Weights of a small multi-label audio tagger.
Model: 21.4M parameters, log mel input, arch transformer, activation silu, layers 12, width 384.
Rows from block 8 of a small multi-label audio tagger, named by matrix and row number. Rows with one number belong to one neuron. Each number is 500 + 50 x the weight over its row's rms, rounded and kept within 0 to 999. All counts start at 0. Numbers have three digits each.
After each neuron's rows are labels from the 100 clips, of 14976, where the neuron reaches its highest value: "peak on" is the class under the peak; "strongest on" is what is common among them. Only what is clearly more common there than usual is listed. The data: babble in 24 made-up languages, each with its own sounds, syllables and stress or tones, from a formant synthesiser.
# fc1: MLP up (model.blocks.8.mlp.fc1.weight, 1536x384), inputs 288-383
# fc2: MLP down (model.blocks.8.mlp.fc2.weight, 384x1536, transposed), outputs 288-383

fc1.720:514432538443525374472484489487568545555525554471469555507469499540493467409493377529569530450446413453492466638456510489536472524468520492387494528534546501467441518527506446486585524416600545483468450471526501416524521499514495471459521461504542559572562401473498534553504515450485466379
fc2.720:568513529549463457497576431479503521497444637553478486616536493522547405481526423518442541484515535405488482484562464562443429483526538472468531451514437436481571463452499431484468441533562522466489486448400427481471391520450485470433542509492484610564423529405559508647439450505463450491
peak on: /ŋ/
strongest on: /ŋ/; /ɑ/; /u/; /t/

fc1.314:532573533480514470450538589408495528427552495503473526404495468579469429429518515558518474522582474508497502381476550509521501486383537528525504488530589549469560526479456421517584523478481507533574466539415506508559467450453504635521487507486503536508579444489484489493459568435633473421
fc2.314:608457499418561499451521357484525448472418557576495460484538468518522505520555450481592474545456519518488411502486544506456602449427526553518467593550399550498583434578446498476526537552471537619429585471452552467475579496545555543621546423483496520429513504482529548525528463400497500539
peak on: /b/; /d/
strongest on: /b/; /d/

fc1.20:452454469596459563500472484467526543490453425499456530538420541480477553526481486489484533549460498524411541427497494417421583553575433495556474483529500574460451555425469566527550563449518580519587554447472543526517546445447516506525610477610500485531403526553477626453399547485517518486
fc2.20:534527398484463590572521556472435492483549455589455426518563436513529542478487526462511485460500543514522539569555509485587543529574495506498483453504461483509531462526480551463570588414529571518503526436516526446553585451529492589421613498493410449407476494571479397535462446462447428468
peak on: /j/
strongest on: /j/

fc1.475:505534482514540499552533498464490485559496527421533494544401456438526499468487370514428506512473442612475580404545489476496436481542471562463479568602387503469433481481437583507585537436457483527480503533577525589512500493492506436486479473488466517461550592503483455476540494482449488397
fc2.475:479423484476537483534424538444521546534531412488522557479529446503556469516513520418549514557432448481400515542475524542535531492416518503504466458462622479392598464515483445488430530490494459445502554415513547577447462420488546542463490465603452564502430374500560567441471563589507564564
peak on: /j/
strongest on: /j/; /ʎ/; /ø/

fc1.640:530459517489481497509704522401604492614543548487467605464433559480483530503516519541516522577484533469479549653413457476462591509489448480464498464474475506503426557455444556536465445505565521537554409493615463544580527482588498476470506642502508468413480461482558508518502487494468497486
fc2.640:459598487493461491478449433491471507518533616594524508439536482488429489460504541511410449385524533501574486485542481494439431527575475482453484446544569408529528546470504435470503446561516482522428485527599464461558510466526651505529543515417559489558613557507466595443522553497402495562
peak on: /ɣ/
strongest on: /ɣ/; /ɔɪ/; /y/; /ɝ/

fc1.283:451428540534486490441527525411489444464482428592455507457541511560473538504515422485520506488391517511501462471508553521507503490544515558615515505466466470495540589520402459491491575533546574640553507515487450538432568446512501481457496498557515482515484433478506556497504514476460522479
fc2.283:489521532526552528562556516539511498375505575436465536611485513519474496496495451459661393464442576487511477549474513492457678515548477486466463487578539455461434541438459503456513460445524524508537460441564500475442449566526468537525582503510612449497531609537479499567444523555447497473
peak on: /v/; /ð/
strongest on: /v/; /ð/

fc1.538:531562595538523506503489488394502437407461508502471443472469509514588533502523436522556524538563575514540427498539451511524589447509442478530521531494493501554522501466406456646498477436431517518498481518536518441584486465574517502502545479485493522512571426522486533506460492451600433492
fc2.538:500417551522537591392404487511468522463452514526545549443566415482489503431504477539517507524387510554432561433539513512568501448409420506565424550468534458534530396485382494471425580489459446491419455536424589461521498516573507589515483481445500529483517520540515564532545508526501483455
peak on: /b/
strongest on: /b/; prosody: stress on last syllables; /s/; /i/

fc1.560:570518570472530530432539509447523436508477501552540486669459497500512484538499622488485435493561473532565465499439494498437421469544504530444487560500528519519516522467489461421509475503531441536416527590540514482555517462590460585547479461503489459456477506525608398558510467427506457510
fc2.560:491521498595467438557606540423572495504354480531522550481505569541462421470523523467568541469653533477480387474495548507473429472441516515466521483529556492471449477470520503497464446448482438564565522483474495436479533473534466465484498413494405516489473489409534526504552526495468474558
peak on: /ɔ̃/
strongest on: /ɔ̃/; muffled (low-pass)

fc1.662:466522450513459387584499531590505475465436521577464533433503562531453470415503464675426582499413376528492466505508501547511547460451547469519495433475636431538553489480445420619543496509440511480646503471509499439552521470466544485463527501586471522418506519493554509520489499506506437433
fc2.662:450529515426496405495544483532538598497547575576466481488468502578487500469483454530484530433417447406531537458567527466444512517444468523515452440618446404495526529444502503521522463502547597428554606445495507426503404562497468537492545429486469554477502525397588495620561439499452444404
peak on: /ŋ/
strongest on: /ŋ/; /æ/; /ɑ̃/

fc1.708:552567412522540485495498533532464531547483510519494518615606469607455521466483539380610464542448565442531490515475443451558542520415470520518547527475436523594570461467446439478468497603484554537464448524505548544546525447502523401527471448421479448428474571514531475551464609508473472487
fc2.708:459481537520500419413466505540491501546522479530389529464495535428510508528531467550416445561543488544460545474474464562459469567441597448446481521480592412460446499531475617477524518536522513482524499451516432541452534495497524525543518491555503576500568497475519487607486548483521443464
peak on: /ç/
strongest on: /ç/; /x/; /f/

fc1.74:505439461583498566494489513532608437492538511523446492471458520435533500471565483546460481481528511469465537566478410504492646539484472466432481446449621552510526516473511554523498551508498474539546468530535487582477460491433531507587456501476498482475457439580541501486414561502481445474
fc2.74:531427497458450486445505484488509521434502567553513526541531557494443621505514450501461531515502489606404451484499453500545588508522543513404595635534420510485482540464549537546489428533431418388531480551538505551478488550575433519595541526525459537553479444511476460595482521508582436628
peak on: /ɔɪ/; /j/
strongest on: voice: child-like voice; /j/; /ɔɪ/; /eɪ/

fc1.614:530563452534436499464496513600541537529475499567520419458476472501490490465388472498528487568403546496503503471462464519509471528507541509471435438497508518381427573525470481542479421475443470320480486461493546511573517409548428523455553525453613561478557507559440528484472489469457474529
fc2.614:462512596523538559457517521490397434543513583560471452415446551477546506440445473469600417477496550545571515637500464476456467438508452471540521412478553463556483476482580507478522497493531493449474551507505501522525423515417586512510528519487477450424429502523515560530551492507530552498
peak on: /ç/
strongest on: /ç/; reverberation; /ɔɪ/

fc1.108:485517611496524522507438424466478541491470379481520601484544544541479554552456507481502486552489496555495577440552529524454516449533487396498598477512533430450445566562383453456496559498527442454529545557490410571542546449496525456520508483513557450436519537354513564467509478642517519397
fc2.108:588510481429425479460512570544523526449540536525537491483555426529475420480542523535499517439440500544515553487476478548549460487504469522466432482496516535464511465575610362497531411492536509635537596529619502454453564558486492530500538529518506427449496555452528564558509436594428554523
peak on: /t/
strongest on: /t/; /u/; /ɑ/; /ɣ/

fc1.172:413412543484500494487506565585545485611573526503556542500541474498506556447557563521453439559562448401499542442534413462546563407548589532436486463573544530461493499466404415488587497536472495479550580444485400600563580510461495513475489535471444441462457408543472518465504567567467486511
fc2.172:498468521569522454486572410526451475538491577536527604556556518582470559583556529554495516498504456404461552433521488502514469512445502450492434445465554551578452476358489455518576468483573447483540499449432486518608463464550492443460447536485414496509548472564471490466508555412475492520
peak on: /ɣ/; /x/
strongest on: /ɣ/; reverberation; /ɔɪ/

fc1.105:500396552467430487492393539524455481546386557499471496536491526430536597456519491441467475488516511368406471467460606505529493626491541453474488505481425558470572566516529518460564533483438506467504578558590490550482453529506526542540518430511497490469471524539455553427543523507491467517
fc2.105:482427444488516492515458558490485478532554455429427522485575533422523456518470487546479571552489549568520522564421548571472424483552518502481477504460531570549508565469543501534433475504495467503543442517449521586527470493427535497408605558526401509468480555520471527458634404553487494438
peak on: /j/
strongest on: /j/; /ø/; /o/

fc1.404:532473451487559612542379473530474484472418504495495457620482545532527556455522553474613518700492469459521562412515478570556456521563434421516674463466482602512555492435409480491514525535429498512417480518538484570453567476540468512518468445572510541474426610522496534360557532559512516495
fc2.404:467438423424451542553467625447534488376514496514514470509572465501486376609510560619582568435533480538337384513489526531524439512476502497509501492474395456559500529553492567570454482502392512519573469413518397483490537524496404569519563444525440483481480479514548541397520534559513611476
peak on: /j/; /ʎ/
strongest on: /j/; /ʎ/; /v/

fc1.142:485533427565471503516542489537535493552539488371509465530463471401550473507578411481530477528512492453437550519448555461457592509493523547425493479486590558572486559561487546488481483434462487540485470559546522591581503462461496506529498466488480510492450480458536557542585537492519568514
fc2.142:548531536442513440484575576555513546507445458538513586447431591546511440439488535515474467434466447552480527497474467589454500553445535514517505459523526495563481476611493468430548501455488520403501571525489402461517489524464481501484424528467405594447510497414510490567469610492493435537
peak on: /ɹ/
strongest on: /ɹ/; /ɛ̃/

fc1.474:556470478502516502521438504469381473552480448478468569411464509393440522515494491508496475544509508425465450516504520420492433489520582494497474467417501591490433580539429562536457472477499559546551453470475467486495557380524550476522427477467452535518530490453563560474537502599622495515
fc2.474:578427475515489471579552563562516572460408507429569499425448466504585549484480569482582480445545539577481484567535320487387539558489446494605477480602418495509443547639547521508503445505459642522473532558621570529572578569476571477525433455501474541509440484552482450558472452538553518464
peak on: /ə/; /ɛ̃/
strongest on: /ə/; voice: child-like voice; /ɛ̃/; /ø/

fc1.287:499473463408593484458541453425520486456463541518475432493366510490456433508529454538515470448472505460533560549495477488417470593436550518478502531516459396486577426512467464545507407467506492547549452411457488545477560496476558534494526385435449509495530589470538582530510484557518514438
fc2.287:580528536454484467505533528451489598456462452482524504536506576488537461485510574443520512583490497470481424541426566645482500548529534529506426530435527436550593447576426509497614580510556453520462548518478475501545521395449534458489492581552478561455513583483463489528471591492423539573
peak on: /ɔɪ/; /ʔ/
strongest on: /ʔ/; prosody: no stress; /ç/; /ɔɪ/

fc1.559:577455449479571523436523531495586482450465409567510422525460498535569532488485533513536466571501420526474541478460460484564497539417473453600539538494462450521434438468443472478475602474495484594524452473577557444531543442475463529440514400501495503500516456452455613428507526456459519507
fc2.559:414565446516476512513490499492476555608554484503498466495450406496363507532571530531618446520438482382505500585509534559436523523420470388486482646427476410522431481452521584510498558474516524488459448475472430567410507526492459482480527509422428508531478528574440496419479488608535487569
peak on: /b/
strongest on: /b/; /e/; /i/

fc1.167:477605477414461533443445602516499490506457493484504445581566440467464556484502450404458532539482517503552474547584492523475524545548532512526553520445507432469440510423578411493423521553506514551465502550498548512501436443478522484495467529577469466520533355503534562592487530568463646532
fc2.167:508600534464531432429541490454503506451538482536414478401443483393548545509476548495464565539541558526537466515526518516514533468535488545552468473488414482392552401449452528401486457571518504485519458479551459461502540647595568497466455413516515529507456434490416531494399544556434505637
peak on: /ə/; /ɪ/
strongest on: /ɪ/; /ɑ/; /e/

fc1.418:580545422535531558563461530537532475509486422532493497440452446526475381451499504502457520530446509500446509513531450595422504495480485593544498527545485561495575520427514524500512444512415563530501411441476520482520528508492579509453451439464454487429510505583496516361487557404481520511
fc2.418:435467486498469529499550523533480512499499563488575523534491542600383520455548495470451519509461516392500487491482482558501437572526535405504534559540505534507459567454478497521522490458396455458437539528536495483467512618503463485468517488497550499495469518542445495506428490505532524514
peak on: /ǃ/
strongest on: /ǃ/; reverberation

fc1.184:538397530537568492539515448446572539440590490495357549557502533503555530510578456483535420500492582474467415525529502524516547437464490474587523456572525489463518429475454427459494533499595514461490497513516605518488462398478479521514497513476413382482522474537546483497525507498463597445
fc2.184:462511465468462517452511396524485480455459565605479536537580578416475489500572439496537562455545569578447540454515428516555539479512491447601477606549435467500442462531420563541509570478572421521597595478465591475425481603555553531476521532457454484610446427616518453520541496526510490470
peak on: /v/
strongest on: /v/; prosody: tones; /y/; /i/

fc1.359:516551551524504454454520445486620430624524572551477411513518527510396495465466480536436411593493534484482511447540495403367501438529460585539539352497448523593437466511566603424531494468549639427438459490388476540440520528513527554615537494453621505523467527609521572485489378509454469620
fc2.359:491556536530414542473504468434393538553557485414426468516533502489602572471563524478556483539312414575517541506484501550561487391584415474509424415512604444334463495509504411559458533569523452417496549412548539593578569555545389587568566504546496463462468435583536447524566508427491460431
peak on: /j/
strongest on: /j/; /ə/; /u/; /ø/

fc1.573:522494432479615505439476428488386468570539469528437407517546498498575469457506531455493466429505521501549445532577465498453527506549420493532487511498434534540500415572517567462498591488472520467468437516526445478567476432561541535496497503465488542568533504487543394488431492481509500557
fc2.573:524597539382447470459505483440488580451543536528505545583483434548637539509450499446473496476490541387481578537498426486476392525422524603444528435398547475516477488519430500446449450529449502533492493469452617428588514522502526409573435467574513462484516575554563495582494462460559526410
peak on: /ɔ̃/
strongest on: /ɔ̃/; /aɪ/

fc1.320:526496529579621495428492479516515441521504436486507421509474461473492508531474413502473578511469461528474447490503463547329480481498541513592547500494498560470490499488505471525423498420467483494453516530626565469581544555426542449506520515549595572455466498442576485494557368502443524530
fc2.320:592416529400413578544477632470498523469423455434482483551531496506540397388509545474494525500470494486587492510512441461522470502468484453490496573555516557412518494551466514434488471469542479455511501582499494540420488531483552497610429525463418585516543481466507503528491513458483567469
peak on: /ɹ/
strongest on: /ɹ/; voice: child-like voice

fc1.318:499538585429525478505474573531502556526531480456528548487490450534481513442553388521548481584498503436471412475476459515576493435556485518581470494447477468467597567528437520435440425482547536513432517572466478407517453491522405502454467468428452432447437425564499559483507438516505535437
fc2.318:373494420490368549496499467531496526529481529517484575452540438502385486570502402458518491549569562416575517536426501450529508487513457486516461486460493486496574633529563537473455555540540473511461395600528524511420514488386541527464469418480473496505482557533508565572582433551562529509
peak on: /ɹ/
strongest on: /ɹ/; reverberation; voice: high voice; /e/

fc1.244:399437510535636409396568444589488409427524461484443467494516503478528481505537496560548570546503510521473535495565565558584509516500482516508504431545474426493485530447547498435541570601466467480469625504480530453385507565522546502501517540540475585504478492530520451496495598496504481523
fc2.244:522449536528480526481485426546491437503586359535495549523347533493501498551357444512449462445483568436520434541524578442504565560506575478518495497495522466453459511538557594472458439550459474498630443465544426469519395484421513508471419432479515496414555504413465565550502570555536405516
peak on: /v/
strongest on: voice: child-like voice; clipping; /v/

fc1.368:466447398456442479575402549485528429381458457510568513496513498513501532467491435439499599512483499497421539467452520546500564454487437476584528553442505443515487561404517571409446478457435625474417534546541475509513643411551454521541468515514610531382536585453401533525475511578533547563
fc2.368:535497465511402473495593537502582468517457487466518604451605429476503513546468480455526538449487617514482483512438525518547599503524455493412494571550438434550493503507543518549465452469491487462442451470507444476498558412437462335475480523519490414416535423547502541484432583578475473544
peak on: /ə/; /ø/
strongest on: reverberation; /ə/; /ø/; /ʎ/

fc1.673:541432431520511606439548417526491460511493448480419396515510535576491478533482453446501504520536509491495495536491507460418505530534511379471538483475505530472486581555498435601521462501554476469472534508590560448516582462434562518516510514451342455505459411526540555447456593458488519538
fc2.673:496535564430477538506543522539503548545536574444500508505566521509654466487514486498560526405523591456512505497576481455445503459593462520621455618490488490460495507462470434605597567453513461544397500481602489541437466510575506577538528471505429442499470514482495520469460483482516378515
peak on: /ɑ̃/
strongest on: /ɑ̃/; /ɔ̃/; voice: deep voice; /q/

fc1.416:542484448428523540661516454496571468496412309514481505534462512518444459423526448464525520439532525446537484483515565466389514408432507527436462504421497422446461511518531525444516514470483597534521453558449497466559548418511480509449562431514454520437543629539458556473483544485438536498
fc2.416:430490477493440482520471556486474495457516559449608489505571511473509615552481396355478429506489468530494430510454538435492553468490467503526506531460604419494512470480483398506554532519529520475474582534481546531422553541469545422524482513477546536482393490487493509457512527526543470430
peak on: /ɔɪ/
strongest on: /ɔɪ/; /y/

fc1.470:429474457482466550472483514498498412486450508615541410508529513529509499471502483515463401512447478449514456451526538550443488515429459505461526488466591562598513530532468478525480657584593533470505558486500596513502615516526548499523427478479488488479563487574481541502413550589562472560
fc2.470:501535442499637478501602559465585544468469463552493470476611549497491571567551496436503397541518543445542525469563454427415563484475562446429450458509472480475473487522607519504498483497518530501461441549447529601505578490496440490508514553468582434454462532386536530627527425459506511422
peak on: /j/
strongest on: voice: child-like voice; /ʎ/; /j/

fc1.361:503536438478514460496461497478535549510406438473535501522451545411561542484534532438406556519519504456432541552557529446491461564507520475423486508496431401509499467433456574602507573548592496519554571414523425523445470483406517557582501485548480608535587501514554577479495441512473538530
fc2.361:495401543520522512535470518423547427517473525517511580421524605502508464570396543534468505544423519525461473546500442448515534449447405561483540478483543554544534458517401467499509455488544537453474446569530432494398427504548544592490439534434454526507456513478589475547435529474474431524
peak on: /t/; /t˭/
strongest on: reverberation; /t/

fc1.598:460510476476525542524542527487412436513503608441351507416472471416554505519519468483502502489524583590464502443584545475502519512508495373519518373536509568575507561563528563462503511548518466467443547586537471462498458455580633556487475471534460473420378516496502514511452477545432514470
fc2.598:457508581612443557545516520458477462477505493565440574502473553579519434534491412459367502545406518569491542500589528494547527454476618518506464558445455508566506519433609458518460485548506482481431539512528484547469512524448571508666536479489522503553484523497475502577507525522584514580
peak on: /ə/
strongest on: /ə/; /g/

fc1.499:519444475566490523555447508525496455576474433526482438612460478422538520538533523492479549548570416522517570575532440507472426467400452463529585534539518446582447493484447494412484570544577494447599472451512480481511487492460525495448439404513420516415471529376505515440578568495469517517
fc2.499:512528508446557542515426560447556511545357502429504488518515546500464485462431499527468455445594571505446502453529562548479493523490523497441557464430477575574532482537478570509499474495449545436573552422553580517498466515519549490493501471460449485484383472518496460539477497469500475466
peak on: /t/
strongest on: /t/; /ŋ/

fc1.476:532547481511560526505459440469465458575504428480496542555496532456468464528570451535487529429565411423463590531476544521477523475463524484503531498464567542367461613496526404473537529489479570590457433562480452484512580508587548512497488498476474510506494440487532443571411482509493487590
fc2.476:556473479534522555499511561446448458441481517497413493418470478492431495406366576470471524457494492504509462413469404552582628489453543477518456482485504553460457464507532550548554509442455397534425570518436400488494530508430534645510514424478565418502490554528510628467558547551488599591
peak on: /ɔ̃/
strongest on: prosody: no stress; /ɔ̃/; /ɛ/; /o/

fc1.111:447490563488424574444541496474543493442454495503582556513500517414419512521462467423436535545546524587434514469580508615459561466474535434534539520483479481441520522527553425485518500551504600483470512435535511523524519526496574552541658458566400500508508541522435515481457456392490532484
fc2.111:531584494575535546540525529555444539549493574526482480466508516518412560485535576508443529493542416521571496517488435528437555510563530364471480529442521527546497541542449513572456447568424495573521525507558504524539496475521412447451405514524500471421474498605568534453487481564417527500
peak on: /ǃ/
strongest on: /ǃ/; /aʊ/; /b/

fc1.667:461475456587470390515510494527479560475515480502415437546545454488546553557583461609448497485478493515546487549480568482515422488584420449447487442504548389498539497495459471502429536497491391542482401492549422422507491460499514494512531488501454583496457575384527527518440551480576564568
fc2.667:528524427501492486478467515457522379604516524477518535551547419528486483435483466485506544494449417532563566391547530541428449576504483492466492554472548517536522451435462430483516461492522583565512442449443499468493509392513547458448601476485548484511494442449474492609521467538454417521
peak on: /ŋ/
strongest on: /ŋ/; /æ/; /aʊ/; /ɑ̃/

fc1.606:525526514523616430513496539474458553452546514482422496441569593452554567477470439563498451503545451500543445558516508557447546486535426519484475409543487503526459478444465508441552490456500454557410529537524434490476504491480515504490641484532505560560396538524492482476582477482487499417
fc2.606:427492477515477498477487580474445489588437488473486463495530414615527455545440530478480510546532452584515614511461460563548518449521518447450438427353455493583548575613513494496515525563406618478545472399488408534513561516518419503487420447471485464552505514403511523469470506509441582500
peak on: /ə/
strongest on: /ə/; /æ/; voice: deep voice; /p˭/

fc1.355:530556638580486504476464481445464557516416367504472570409434499501478438559488401537618584468458515459486598486523420504344458497471501519564560457499456475456481544477524511542538546579581522407468461370533493466499515522531532514514458458568543528485469511520439523491455553546535528515
fc2.355:445456565442519444488523559462560499512411416586533498464521516533503456425551496631504509512474433567459556599622551405512508525476512563479496444468635430432504564522494558510494427469477575522602460520455577477472411472563491537515516516535518555523421534482556505502529529487479459527
peak on: /ɹ/; /ǃ/
strongest on: /ɹ/; /ǃ/; /ʔ/

fc1.623:485485489487453541498555493447396438510544508513460511473544527409463431435465569575585541412420477492501506488488537568467509544457546416477410544381581521448496459447517581469519428513427452470495508529545505501557474486522486457457453497449562517487516559438562533519474512470498568515
fc2.623:380410542404442488523526545600436511476415448463559412547532538515508517376494426496473526389491465558484524388479514589413366479511508527568455479475635530524515503432462449554536437484570565471518483544573511507386512465472567474429484570468519486509567442453512503497431352564574540513
peak on: /ç/; /æ/
strongest on: /ç/; /ɛ̃/; /ɑ̃/; /q/

fc1.588:565488479397575568347521435536452554477411456509525537559517528428551513603482598560523473478385507482464435536499549530394479498473416534507453495463604486495497479501549509508566511538512513480562505509490504440438501411553475571503506493476481591461471455484376508530491451542531498537
fc2.588:520486564504509437385456526492505490475560557501549531504547489479520455506458481451587471450473448519534462546475497527445538511501500515497557512542556492593460480569549495561435511491560504475528467392450490546482395551493510561573457446478474430564542573445532497493483576448440482604
peak on: /t/
strongest on: /t/; reverberation; /u/

fc1.637:562433419457519548527489541484513536509548503561497512427520412487498532483537451528491485540469536484480490498531502451462490553565481490596567493524459437426441468547519585549453462549474604418574459557429433488469507539550441496484533488516473547507470590425529546449492541605492498505
fc2.637:528440475467467487466582513476437470520484528547417474513482444523585417540497530533487548429485537510564484473469481521434389509511541508474565445547442486507375496487477499517496585460558495471584415536512569531482505448598527572476467475460582528434519520458518475425495556468483595501
peak on: /ǃ/
strongest on: reverberation; /ǃ/; /ɣ/

fc1.457:490549449501583487523522409515549462587359471458458424404434560508542438539520439432495438508531501456379504493537568575365532501569463474538484525452494523536459519444495461569424561556509500444467520568557434502487564510553444470441539579516532515502555412474456465559541446484485519463
fc2.457:512561615474586442446488486593604362431543552554529538515555487502530443512573496445515547474362488497482534484446479555444492470470428602589473494533440467495522559508450472589391533549573488514413553468498443555491432491467463609479566528511565556527518441485527421488506581549386476469
peak on: /t/
strongest on: /t/; reverberation; /u/; /ɑ/

fc1.10:587485488570514619475473592417539565516542462516560609501452538501522483466530493513551459522477469457410490484484483555535504633503496547499532452494466492445417587480424490454475502549524538525442436566470525458507569426515569453578444572429510449452398602578502520524538528487584478490
fc2.10:441550439510571527511438532549458547442599462507531540579520434567473545518487585424517497559489405430526514555544486511560541486515497503470519461487431509475427580467523567534483585505535571612518500423511474531511574458511452490561435547533509457404448459440499537485563433476465495526
peak on: /ç/
strongest on: /ɑ̃/; /ç/; /ʌ/; /ŋ/

fc1.536:536442482432475564426484505486443482444493565565414470474533550541464418541532446504593488463469489439547518551549497486556563506514499552421545474458427472533526494569538527481548570493455526557444479473455531496569505522449406535436501466508520418461425562508511457478517486575530411433
fc2.536:535493480496373491489486438526478443435658546516456490453380483452615452593433601510522502459436483538459446558538403481495530510503552382408574492568491534371507582490488541546495404589528488460527424445442535484531535513490528497470479503523520454450487502495515436487487466477518422551
peak on: /ǃ/
strongest on: /ǃ/; prosody: stress on last syllables

fc1.653:519514397546480476501488410477507559560463505539536546535506530382484546590516466509547534513540511489572480471502462470533506594576475558448502503509446412482493424491501578488480516444449489460470464388584543450554514467552490446452527521440535499427526546661558500470536530568479517440
fc2.653:534461428464466572565509511462567499589427467440509480563436526471565473414473514542496493459467506488541584454465405489509524580506433464521498539489567553476572491440573522470456477577535523460479521435565521518532410475558411384449550486438486478504478510516513427499438502578415395415
peak on: /ɔ̃/
strongest on: /ɔ̃/; clipping

fc1.755:601466456565528502456570521557481486512523486480476638510546547545486496450531470481498463459513423578584455564511505634513507606543536476510526545486474553488510459482517548523516459481496508496499500425552429503443510520557587543526553416500500575506496515529447626406521528449493556508
fc2.755:529517487405531598503505546517465510497548448544391507489505391385458505448512421531469441495508518573552490575541512438568559542504418548539428552559659591481517563519486508467468543511488516544529533528528495455403415500468539497487510540500524449518444455466603472448513471489455569511
peak on: /ɹ/
strongest on: /ɹ/; voice: child-like voice; /aɪ/; /ɲ/

fc1.182:439509611498519610583488415530440446527501494550516409467499511559584435523497494513595541433481474434417427441467555489511507525416563503607459492532407393502483413572519533545441519509454497511558590483578554498413492449621535560572419380500487462521515502445558543452557553498473493391
fc2.182:468534480518471543497401564476431411446568414430566374596500447526483422484546583413489497513465469395560536477506546524564533442499470433486544542505556468617438497627487465562480473535438525504507447521572493582533479523481488535538430552560419507476569500470542461511492563455404584554
peak on: /ɑ̃/
strongest on: /ɑ̃/; /q/

fc1.43:457471457490477539510503445557451505490534438432511497524470448444437499478468502539526428487511515519507553508565516503434533372538472461392573443512496480582423510534427403511456554687493411487482506472512402400443546438486395507524458469436570544418586470452471573465417529576445453564
fc2.43:503535503484501470411553531418559561493419473439358420413550467459479496479490537528629523539512562465500526514502528438498512507462461485484477635518450571470522483441447552480496509484522535497534567545542522545466483436590519522491510520494376529499505495558483458478484573454493531471
peak on: /ŋ/
strongest on: /ŋ/; /p/; /ɑ̃/; /aʊ/